From a checkpoint of a small image classifier: 77.7 epochs.
Rows from block 7 of a small image classifier, named by matrix and row number. Rows with one number belong to one neuron. Each number is 128 + 32 x the weight over its row's rms, rounded and kept within 0 to 255. All counts start at 0. Numbers have three digits each.
After each neuron's rows are labels from the 100 images, of 14976, where the neuron reaches its highest value: "lies over" is the class under the peak; "patch colour" is the nearest of a few named colours to the mean colour under the peak. Only what is clearly more common there than usual is listed. The data: rendered landscapes of hills, water and sky. In brackets: how many of the 100.
# fc1: MLP up (model.blocks.7.mlp.fc1.weight, 576x192), inputs 0-95
# fc2: MLP down (model.blocks.7.mlp.fc2.weight, 192x576, transposed), outputs 0-95

fc1.154:127138127174046101121101125127190112147143146103142142107057129180161137118154104122095119124125120123170145127169124106121175180110057164111124074063157115121076111083091116101143080148155204152153077107178201159107135222174103104152083114189149130173109132061122136099136099107117134191
fc2.154:112133182115136105121131158150123135063159146080077127111077104151163133124132110109150129063140150169105161131227111131149091099134123029132142163223099098132184133138100109120194101180137118086151128191093114123152177093116129178167103101149147149120058108113066134143090154132169202151
lies over: sky (75)
patch colour: grey (80)

fc1.575:105142169173124116136094089075175091168129106104154141106115147161147087128095096134157132174151153221159138133101116130089149146107096093142106207145100151173190155139209101143144077159146077180109109089142134101153146146124104132158123072188145106105160154135170178143126122185132149119
fc2.575:141141142109104132123163104185128127142132117098165148100110115152184132109103180121114129157088125158125105104112100130128171159134154155097168123159141181111126166147185107134134154162094129186148077097094114247130116141115106098140117154114105129130175115181172135137130164038116204098
lies over: steep ground (54)
patch colour: black (95)

fc1.504:144148125150191111117148142171169131165141133124138145160135139091092097063145143146140176159123090142131127150087113116146152206107079123130177154100129142147150069121137164125139120121165073119092120131119106152128119085100114200081123133138128107097165162131140127102158135193108201171
fc2.504:141053136089168100136179087121132155090124126120138162139094125176131112116151145191113162152121134190154144147123147172162149158187151085109150101129129152119074099130091120137087159167135096215143105162162067082128145185100173131109153093091136100128129134125072113121104194144078154135
lies over: sky (76)
patch colour: cyan (69)

fc1.231:126088104072123172101061179125120143082078093091169127166105141120225106185097079085251156065095151144140114120130148137162116143141130146140078154160099044146184138136079115099165116079102114065124073067139094149150168102110121117087123131138104105121149144172157095176150108127114067078
fc2.231:116158124101132104095137105148082107141109142118122114092143138127160088117105104095109187044173174132167113046191115106131133072145116160130136116138130090130153155129094082177161106104156127131150105132111146090113126108103155066121111118076136079147158141095106101087141149142102060135
lies over: sky (100)
patch colour: grey (98)

fc1.543:153158107091085146072116140123097123122124106072132098146152111115094094161031143090163113131119126106149181204194117059070107085142101117092122134150118160101156132137046142112196150108098110099089144125135059131117126151115131058118163139193106148080080073126117159092154085175167136170
fc2.543:120145193143068137143135074136128156092140182171157117137123126127146142106167130097139153126134124080150108127102167165127127070196156164093105136120117036105101143152130085078206136091153126079161113150109137062136173109157137142089148105126117135254089117137071131141097191099118116159
lies over: snow (29)
patch colour: grey (99)

fc1.34:110193124114106124160132090117155127120074157163122113112119163114128123112061123097156110139162096105051125174130143098165118050107156135157167145117181076108104049136111168178152122108067192142086136139094157110115172160121213153087114115069176164140109128089114159115090076125138112121
fc2.34:109130111189108164137122123095123143113126060157142104161093151160137127143155105070116158186095092146119141159173127102200142154084127156134135146129160076103108131112132130072124107089119100193135113115220102185169148062092124142094170118159113119095191064114154159086113148102118122098
lies over: steep ground (44)
patch colour: grey (69)

fc1.127:108130113128099056087137170095140143149046090132118125091090083125140113158123097111137133148152157105139162101146121132122144214116103148208163146172122084137146117148078200087111132116083080131147100106117140066162149163171139104131118056118111159100135171138132174122173094137091085165
fc2.127:128160133152079132172095119148117114183116134120141124099135152073071155116133128076180037215107117172101106150138125110119148122100129106140158076182113183124129100118114122136075134152186176146157122140110188125065132133060113082098089194123105125155157156158178094120138149179139180114
lies over: sky (100)
patch colour: grey (100)

fc1.396:191206135157113129156161127089140077147111083126133114069130130104105127125126093139150117143066140109102117144140138161145148162108137126164073126146105142140140060142118195148152112142139147174123146063137162148112113168162166125163169189085166098139165101155134130111149143166106126090
fc2.396:138150169156126139111153169148137085100129184107145140124139101106160151173152103127153134098165143129118118144137147100116101154108156149168181067087127086148140107119143168145173146130097121133137101170121141158171154121075088070153109119125128129064103116130128144150106110124042138150
lies over: snow (63)
patch colour: grey (62)

fc1.299:085067125133148134114115125175105133111148107142146139143141085102170159092139179167145122121125103181152115165094106091075139095140144118115118144188149101137137132159126150185150111149126122138146101110076111107174122108143162129106103139183110149134129089114122139138101102117155128132
fc2.299:147142113129183107131097132131121132142129127112140126154096150167143099129072110150116078122112174137117141107086099108101122096094119133126121104078109166126142140157133165159105109110122159139083108096049153006161121076093152063117144125113101086193138132100138155105147085183160068233
lies over: gentle ground (99)
patch colour: pink (29)

fc1.347:105108133169134170112141138119138166164154182069187128114149175138173125110111109125166137153093122187139159048092136114141117109107086100124099182131149136173164083177113134092168140126180079080127157084072124100094110170147146163138046092099128090159140084125154113139107073095217232173
fc2.347:138113136094097120153131242139136125129122090133123139070180165138169112109153168118157098130132184167111126118170145102104113126118112088136165132076130189138144145139122150138084137213118151137113167159122119187143199110102110095143078099177114123154143126094175133118095039103140106125
lies over: water (27)
patch colour: brown (56)

fc1.79:172159157120108139124089125062188080054160149127156137136126115141193114140135081092194146127085064066145170109176175107143122165100130120125124114029110140103072142153122049079164179144154220115100143155161164113132079101147102111135072090143149100109154157149118132110105155168073136159
fc2.79:145091108104060126127138152103146151170147154154136102146099165127195124128191141201107054130114163119139126195099129113150148160201136142058144145212090166142158107063177125106034113104142085092140127093112147109129102074124177138137106126133083197188113129093114133162113089178154151086
lies over: water (26)
patch colour: black (84)

fc1.8:148156085126101167105071148106120158121127130180131087173156117124152136155124187129047166183118169145086097134088079081160156139169172179065170109114140125134158103137123052097086100154164207149122131126135147132122161150170168146118121153157109149090115165108160088141145131194105072185
fc2.8:119132094153090138139145108136107140011109086134152107103148139105086141118117130092104129092104129123164168136129161093156090134152159092100117179070140087115092076048165094121151112095097072163153143176093109088135126062183107152125151124107124137171189149074108118137124120142133177162
lies over: sky (96)
patch colour: grey (55); pink (43)

fc1.414:137085106140056178175129135104152135114120102099159117156120152123136137126159089126153141121139116108161102107212139175109157096110144166106102065167082149142157111107095158080191186116078128095202129107156129109091138158166116111114104144127090133127105135100088108162056184113125095110
fc2.414:139135120127128128117156122139112139050119128160099116116148133137155138127148169075180186128126093115120137096178099073154150129111191142105088153169110154111113173124107123118099131128098114125081113172154063162078128102110169084101116144157125166099155119149132112158076169123126112061
lies over: sky (100)
patch colour: grey (100)

fc1.135:158136089129048116133065029088171109126148120132179141141073106131091112168114083101090130082128197124168139088108172116142157135131079102103116132158086126126129180127079150080115121140177112167133156128151099185138126132141169188114198129141159122132113162120125170147125145079191084199
fc2.135:147127120092152148190094172155115168175144159099126115111064115091133097116148107108143194104126089147115152151080106139157169107155144107149084111140122039144123115160084148075215086161186089112101168121130092127164197121187161175101112110121091085116145121075109123182135105041191121099
lies over: steep ground (73)
patch colour: red (48); orange (26)

fc1.521:100088148105134096110142148161150114141117125137089092147097147114127151105117103139144151195120127155171129123105108201131107141133100127140051159145096121143114158133179097102099100088112121119135101110086071093149101211104157130086144169143156042137123123133172147115155107117093103119
fc2.521:129071098140155084140129089117112081171146127126133075070090119113153113108103127125127113168164141100137141164139175126122134161108136141123034210060094157162098098125141103135151160120119154114168129126106091145094102189125123111164081103126170115135091145113126158125125078178083086181
lies over: sky (99)
patch colour: cyan (81)

fc1.78:127130094158117113096168157149132109116133158120098128137147149135097099160116157125156112143131155156133132138121111047121134072112179084117102168198109171160108051153130068132139064108110093151114119144074148105131094139161206108152101117188136183154118189105128136158084114154126128200
fc2.78:132106131125105168178186098130107131163139166144121136150129114157149138157144150099113153164132146096095148158078089187102135097055179121086167122135138112148155143082141123160110084111128163179104117130123125177086147163118080134115197135133138198115107107164194138151143153089088073079
lies over: steep ground (68)
patch colour: grey (82)

fc1.118:125152108124137154102159147154122169081105128068110155115159102096117145135164158120095080113122104141095125205150155136127132090118149202136171154157141179098146123174211132110181110128109090167171113146147147042125199145140145109100108133068150143144100157114111136109080163158113128203
fc2.118:114166160126176170148189099102150106145111112138125141107109121151118108132176076088127118152087125155088128204209103178099119145093134164135132213145161170108135144137121105122135169121143146121159144122096115102178116163111115147127142137169119151106159116184075139120134104078057110116
lies over: snow (33); water (28)
patch colour: grey (61)

fc1.350:079149168144115101151155085047133140092116104104131078177123083117140140125123140116095119111043103150147115081148065135077113127130140150106095155126123140093093149131104106071135160103111137115148140104191154162137099158177203086187125110143154100145149108132106090151170147156155094154
fc2.350:099146106110163163072135164172151152083113141099142132112060115114124065122144190100130095153155169189103104093045140091145138086093195087106161056131145189130122107097110098124098144130116094128113103130096144173185126112125110068108156117103106154150087147126125152103137114128160126065
lies over: sky (99)
patch colour: grey (82)

fc1.547:167113127110132169104121141127077099111134092130106107096140144099131145132116101087145095141118131126106152113138161145133137136071099162123098077153091137156213070145134148167118104136096066119111113191092119100102079106156160192073106146096179122172097157099149084118140118129065168180
fc2.547:109139079148120110072141160138160155087105099191154108150104094117171137118163157092141160102145090172123096151182137167152103104140114112124085177128110065107107142111110139119183122162179131169169115111139125069072144119122126058163110127111135106185117064066164088084098152083101179054
lies over: water (35)
patch colour: grey (59); pink (30)

fc1.566:178104077088068131137117115137146144110115129099096140154156103125071112095148152141141100108093041149076148160106119069169108136158097115078143151138153235122167149140144078112090132132105143154121137150141097166150130101120129107090165124092166145101150129169178158115161143158095184131
fc2.566:132124142149165117153141182152103110157086096132088143156136136102073141135136136130120124086142143134123137115166136093115087163127120150145116194120139109110088086167122147151103132106125129168130152138170101095083130171124136142158125139106139099081112145130182139122127056241049225144
lies over: water (44)
patch colour: grey (74)

fc1.338:146118123144147143077155154131128179150146150156152139090107084161129146155079167123075206141118137171118186117114079148118169116156085131112146095070065111151144116154159122192163160175138184084093107073072117114096154144133115116132101118179142170112170157146119143117128114111137164104
fc2.338:128115100101099095112100124134114107148113143162134084142087104155116134118097145163175179125140114118130138097203163129093131122078085132146174109202085150125121147124137120074155179121152166128158065117063176080114098120110099136121135139160159090087088115116064140122116127113180136161
lies over: steep ground (45); snow (32)
patch colour: black (62)

fc1.287:159104065117139105142146142137099098111087153096119156086167196181051132092114130083194072132134094069128158150122107148159152100158142150105136104130155129128092102163164152084136104107160134148119155104157162073204147189178108120154150091108045149117141095059130115136145134092110124192
fc2.287:162173189151174100143091106101157132116127128098124137108146138109091116126103105072049123073168124160130122096159126170132112106125099141109074126124127163150140174140124154163103144133145153075137088116089147144141168105145131127144124165119160167151140085192089166103185114134139102080
lies over: snow (31)
patch colour: brown (45)

fc1.145:162154124110122124132170109155090090133125188152149103085088093177100059131096133064061156086082083118077125064097153160123118134127193093148150142137163141115137117104174148108117129167118109137137117095087138132150137141129174098091096141114156178149161144095159160117141145100112150163
fc2.145:107114105138096105139156078093117096156189207184127097130133082130147151107144147111137111148156115162133170071167144190119121099087126172152163105188090077124162150102095051116133136088126146094132115086143130099106167110108101093128155181179108141157131123170160154112083178097069154091
lies over: steep ground (41)
patch colour: black (93)

fc1.194:149110116121180127113134113073136073119156141077105136141126128123169172148127117124078120104174144190134116103155151113142157121156135118140125113132128051135122110154136139157101143135067079163128137196116211162128146122143155156102085150113123127109141053147121093116108120090085203135
fc2.194:137123146092135161185120128062109111149127188143134113066144141119061104119119177087091133150083137093106137125111082114092117137135178168081115105098149110157166076157139152106021121134118138161109096146129107141058087173149108168186139094122123187189163134104111121132099108124169184106
lies over: water (36)
patch colour: grey (70)

fc1.274:073153111085163109110153081201146165086113144086090107123119137143130108114096097125086161133119127115123168120176152141100153136099118130118115142161097081143096120157141166187214088113151124183111090148155190111143108171097142075087112131185134124117128092115141151112153111132104202101
fc2.274:120146135122095164133140089155119133145120123086110144076116143144160104119086171155167087124166082143120151069149120076093136117112102127128200086117081133133113129130174106113130118169098117124091126088111077159183097126122169105106170118103119066089100163161103084108099181150094125134
lies over: steep ground (61); snow (37)
patch colour: grey (66)

fc1.225:128151089153172109105146148167127152108143095156146129116112096106165114101095186088109179161188069178106129217110081132109125123117120106148138149081112159137123121144164169152141147117106166175087149080152138133126090180065151132095113067137109135133118120112151088071189122162092127114
fc2.225:143115140114100093154117152129124114088168093120131136093138142145124119132149107116146177173137132167103131097227159114158186177087115148135148162074076220120097171088114131108047128086133158198140150132145097099116080128111139106076129143129156156057152116130134110160142176094106109057
lies over: water (45); steep ground (41)
patch colour: brown (52)

fc1.186:152123138119141118100102120131177140246096190157085172075098092133187082112079132143183122122139130098138075130103111170099135141118108171149105155151085156116168149082135132116048122169094088133153145136136152175133135133104144189115128138164094119110115136122147124070132144138127140104
fc2.186:109123185099116103126154131156094134124140186123162131132206133093135140113128092152127069162118112153112134074229135154132131097103103114129177159129115131130120140129167128101070138116148146049113163132183150134150149175071120144141178179121151124181171136087222151119115210091181193128
lies over: water (34)
patch colour: grey (72)

fc1.247:122169135148144131108142128134143115135136100158128173122111120140095110119128126162114183140118078144134160159171085148107101166089174120145178108124167078124067085112118124088150112172146115150164169126121120146150140180122122217096120127159118153137094086065122145186134108141104190183
fc2.247:115128224127123121152167067077117140136146153127120154170097161109118122119116093161151106090129169123127171183140129133175070160105089169079100126114150088140082170134144095109164138164099162127166069120155099145137134135169132115168123106105082126102127113109084151177064100168138079142
lies over: water (71)
patch colour: brown (80)

fc1.330:157098133133148144104117130103161105135084174139100075176091187140183147182226133132109076139099150140148105144152156137115163112086157122116112081117097079060127046110179152126144091089113136112156102135119186164128087129184178130157121148111154094131138081117098077111099104114120143119
fc2.330:113147152174107133176148197144092140146132072135145098114154136155194124087113137166139122151132130136120120136113114138122133151101143155144124153193095158129211126141103068106068103081105129062120052078184143109132120093188122128139090115118164142132050167128183149153153195166126123150
lies over: steep ground (41)
patch colour: black (100)

fc1.306:118162125118120090133093215128126169151069062161096155141102141157092133146115100123110114101130183134140142106118149106113136135120157155093184103106090095148098140114119166144132132169080114137146128167092168097054145104162153205141119146106118096105097112110158133122146135171075145177
fc2.306:114150210155062167144130137107136098083126103160104090166124142140098181122171191137075156160145100100104139125100095105137178099115065095094096108156138095121182137137134141088085109158153158100128094165146129154148156092159112125097147129109170123127104126133096152143104177176127067150
lies over: sky (93)
patch colour: grey (97)

fc1.29:103090136094127130135091060105119095144147081107163125104140147119150147133165074135117086111116107117116131150106158131158138100142149158121145102170105186114162114114183120193230108163120132125136129155125090130144121123097219115175085156115113171158113081157064076197171113136085081144
fc2.29:122179153104095115119115167095124168155156075136120102143123122092175127137189175101190138124101113146113146144190116102134135141133126129123112145091154115158102133133132147145067157164146194040151170118092094151092195166113102104136149145134156129115196089110175086112158139166099025150
lies over: sky (100)
patch colour: pink (40); cyan (33)

fc1.109:076141144105082130165163189151083143122134091103117121116167143138179136126161151150147148142105115170128131068099133099104154135114116130134083190109163102171123133106131115107157069124146077108164089148107071188164126123129116151145107047135177175114151119119127204157152083132146119099
fc2.109:141126128088094068166048101163089116122152129158102130126095148052188135121141102093140121130154106120135101088043147132123156058096108071093111098132136170175092133131090073138095101145152145125176107118171121178132098123143093131060148130143181103123080197152206088147126129146151155081
lies over: steep ground (40)
patch colour: grey (71)

fc1.181:151073151163122140129131151138092148165163146109148158086132123132143110123155130128156068150099148187185123064122086060116178109149070143113142218085155144113151148140097130124171162117082138136100126137121168168132076073155149171142113145149130195131122118165143121140087188151136189088
fc2.181:141121163117167076192078198136137124147098146102172101115151118120127114122130164149153126128147108122122139093159189115104122171134154126130145207065158173118112121103109132098118134184111136142126130109128169173164057109148163105135133107144097181155062102132175152129095156178114248250
lies over: gentle ground (76)
patch colour: brown (85)

fc1.394:129112107088097119152155091080121119143117184136078106079076119128107118120129135167171154120126153112144119147105124119085072115155137155116077103138125116108101086130066112121100094105162118119143133166093159129138123151175160115167135161121122132111109071073159130157087112076189062183
fc2.394:116172151114134189133174125095103174142125124098112178137111122163109120131157125112098103108137134151158138131141153116090107169153073133132158146107117078087119182162161180067130182176136089095109113122131191159202106127149128136136160132170098120121086137105111115103161058000129133124
lies over: sky (83)
patch colour: pink (81)

fc1.376:097120072111118142154121110164157156152105064129159135199106086133152083172187133125063176165052161160100200125143127030165159144137133167130146106113138125134123153176126090069115104107103198117151110175087155192179122153177130155104115110113102145150101135125087099128126125134159104184
fc2.376:132172166086094148188111196127092152157200141083102138186120153139103164133186143141091125060109131131121067107116144136116129140099145082093108104102098040114137135169115084144147093096162113103089148167140089102192142092140117092113127094150089110132154125069147122119153121145167101229
lies over: sky (94)
patch colour: grey (75)

fc1.289:117102143098190134143123097146164114112119103118078136119127175124167167154091133126079133198145120073113146100165110160160152108090070142086132195120150080178096174136150143188135113101060179081121148140135163111150116147135157149076143101132121053149167109074138138118091135182099101109
fc2.289:179147159134120103153120114136101101102142120056155108096182102136149124136123119146109101150133160129108104131071084105098131085099145103175141140009108166120115123131159183107097101110103115168086148130126122103142146108161128178151129100083117107166124140153136111140101109125153049106
lies over: snow (72)
patch colour: pink (30); white (26)

fc1.270:082141106131152118113157135139160143155086110117090129146130138141157134088123096071105146181148083116099187126140176124130158112147160173165152171098107205108139152128182128169120085078104105130100139096057161179129087094149163113100101141167112105137112184137082089114138097108125095197
fc2.270:097168111134155072099140107108069103116135052164114126110144100151171145149074104171095094135134104095097115183127144146105103118158174125108153168102095134176107166142125162086173120190115139158131178055141134166116099184119128120128058120143148119136136093106112145143147129178040159118
lies over: sky (99)
patch colour: cyan (59); white (27)

fc1.419:104128119138124150118105125099161094166111118165094160107108114117162136146132098175167139079106083161124135121119112095136140117076139124098058094148199034177104133137158122145132123113124114100151144123086124111122129082070117079142115066085113158172178080099108107117100099108137168142
fc2.419:092161142131085119110103126107111128136118143130151128150177102141144165127139143110125061153144144126139121142082137116146130096120122134133070117125121050088164136122132124155203109143153161147114203174128110176126124108124096055156134137101114155156175106107076144165159132144071196152
lies over: water (57)
patch colour: black (60)

fc1.353:087135145133151146139107169074155099119147146107100107183138089130193112145133105101043169145129194123111107133116084102100080103139124120135175108093150114154106139091194128179121114096096155151098147104131150126076128085137109156133106151084106158146138088155136099143112093121161165117
fc2.353:156127117140137129068123115176115126137102154070127075104151106154117132098119153142093138178140136117126167107135136140170137091091147192130124077195084227131155141139114152128191114116114138117133113141085121116130162083144148114170174136144121140152180137117213154131172093069119181140
lies over: steep ground (74)
patch colour: black (56); brown (39)

fc1.402:146082122075174102074096127144076118098112018150123155140120087095107163116129137137122146143126090175132101123118204182164158114128146139150121179099120139116162108180232120144147089101087070116157120120134166131157134102042174133147078144145125163146106147141131111126161117195133135137
fc2.402:124149131116137107102126139116119174127095134141107134130073119108146068114129071154147106137193135112094149098092155110115077166107170144149095184122168073161096144128122172108055133211127128104108086156080187139116118209098158113153105102130087110103179111145143130137152172110089098220
lies over: sky (98)
patch colour: cyan (95)

fc1.229:170101110132141181143156105177157118144136141130109086142088119149110107112126152139137066142091102171055191145166142108152153190102165115126139081113147181130120136137142110112155172110089194145179122124149104106105113117131178090071116143174161111140107183142128172106099103150104118090
fc2.229:096112084146062099139138216116135124093106104144138132075120150122111168155172161106138097114123174164120137097102132116148110144215117172163155232045173130101161086136119137105185141127157119164138171120122184102089132193115149147102113114128123176124170140150095092135136041158128165157
lies over: sky (82)
patch colour: pink (76)

fc1.392:152092133170113147150142183158118122161151154106135094114062118123074139118137096143158075132115210124131084092169060098119130152107115107131130139095138158142147118136132208119117122069142115121146139096172109089104092076095131177125118135137159154192120067136146121132133112149169199093
fc2.392:127139161115156129075116225156138084175114153118131147076160133116009080157107152159147165157119141110135124096140112119150123110111109174109121117043140170160142168133114140165114142124112116073128084117107090166130101150105114109121121114125164140116168115140086140090134138197100244149
lies over: gentle ground (95)
patch colour: brown (87)

fc1.136:159170122091105116129181066122039097151181109130117133159121151139169134100172093106096097156110121152115153138151204105084134134101208104119184144123110106108167107164151093084162138112086123071150125078140113179146091184116135049112146130149102113125116151106097150149169075111108166079
fc2.136:140132097105109134124164150147133184132144061141155107106138098093127134151145127173152103166163130096141159129144128171150142117067120099114121224206060106115143077154134169072077150112138130136155141094164135076205100177133148147120108145105111175109081093114127087123185143078123126120
lies over: steep ground (72)
patch colour: black (100)

fc1.137:209156108073083130168143155078153084168145143163147142139091137131132112144098103111166135149130179097123118091133147154160129140100094125094128141088091099153118147116146126089107144119125155102118114153144149136062173168126171171077112166106138077144135079146103086157168143138146077224
fc2.137:120147096151119100173078122148140145136128149090138146167115120103075169134100118120105162176110182218102175167154171127138113138119089141133167158104095052093114147123147089152050130133120139090178162114117137000106169126166101111133147131121076194146160187128170118118149167207096087166
lies over: gentle ground (70)
patch colour: black (57)

fc1.405:170106146175159129148123129147086127131162135134065119120099125165149107067177145108152085194114119148122138140126088158145140208128066153098091113108169171132118138116161208129122110129106125150033114129146129162116118142077091151176140107130098146097190152135140097075102127137139131140
fc2.405:130147161141151135089156110147152149122143202099135102166135115104035131120152139190132151168115067181131150112082121131138120122132091100118155116187122214170124157150099123117165128111121096122118090185106124140151088133126100119127117103107127123148157103121163119142172165255135237130
lies over: steep ground (42)
patch colour: brown (69)

fc1.255:215158113212083124107115134182089114112131119107182136165134051144126106100158098175157083123127079118159156160172125081113119102103192148114132175102118162151123148114088159065124166120101133132055127070118117117110083089124122137122155107142090152100082153094152131138093111158110169179
fc2.255:089122135122136134191119073205129130053157072108115104128152120123170128125121078136145146157156178150154136114220125108151123179163122186155134209135107123140106141046152116095131125219138112189157095183102126073150110111151177188163186131130131101171121156088116105122091126153056097138
lies over: steep ground (34)
patch colour: grey (64)

fc1.375:099149116121181112124178121141175103125100094104106186148115116096122122089145114144076098163090131137070148142187179223138093130112136129145144131131084098136064152180172119111183082092147077144136116121070180049108092153117142090083090078111147187176135124080136118132115121111151165135
fc2.375:138118110156088140124144164149109129128130149166107099097148090133086112134085138189118115147084124118153130111163118134088114119094100106153152255144136146079152138130121144086094100105118135122108165124114125142154088127032097105121129150120132144105152139143078145132125148081088117187
lies over: sky (98)
patch colour: cyan (61)

fc1.214:123102142109154099093114063149112115130183123110087116124118160148175075100119144115181095158176096128122122097122067167187151116136092115135118178089118095131123133086125206208116136080132108148113109176137126184156120168095099114127049171176148123110098061096128125093085135131096205050
fc2.214:188138172119153136183146126121104111117103178096134104089177122088090137138149171103086102143109116155142160080203078084178174134139135108122146036099109113102064107120126166170087091186100126131114078088161088077116091160124108114144114073142134095127138124159080102139111162175119203154
lies over: water (65)
patch colour: grey (66)

fc1.31:126097123152108143142149160117101106049152105084104077163123081146124144176196188135177160109117106145135162192113092119095181119108106078111134097147109161112120164171114091102155104091144133075079106080150144080116139150212129162164129147151102133122151126214163088134167095120121159135
fc2.31:135155214107107152096133103126103139078194162151143172154144123139104124143082124181102134159132109118113135097134118170145137104117131070141142086151092156118138125126129086128092098090099141176129207111181102179102084105088129117105137109131128114109142138127102158144146144050110106092
lies over: water (32)
patch colour: black (96)

fc1.185:060106117085162110115117153139151130192117116126099123148121122098143139097149092112091139140134212152186156132189123140136074144120076157105128145124096142071120094125130139162157136091110125160100163122109122113172140109148170165107140150148064130156139091079137176114132147117121101133
fc2.185:152144110140106148118115072116090101149120146132140147156113143144117149139091094135123114081158157125164143157056133157081132092078098092158134179097129103136151135149135161118156137084092105145134109143165124163154147166110148101089137100123115171167086127106046147113148149142098135156
lies over: snow (45)
patch colour: pink (56); white (41)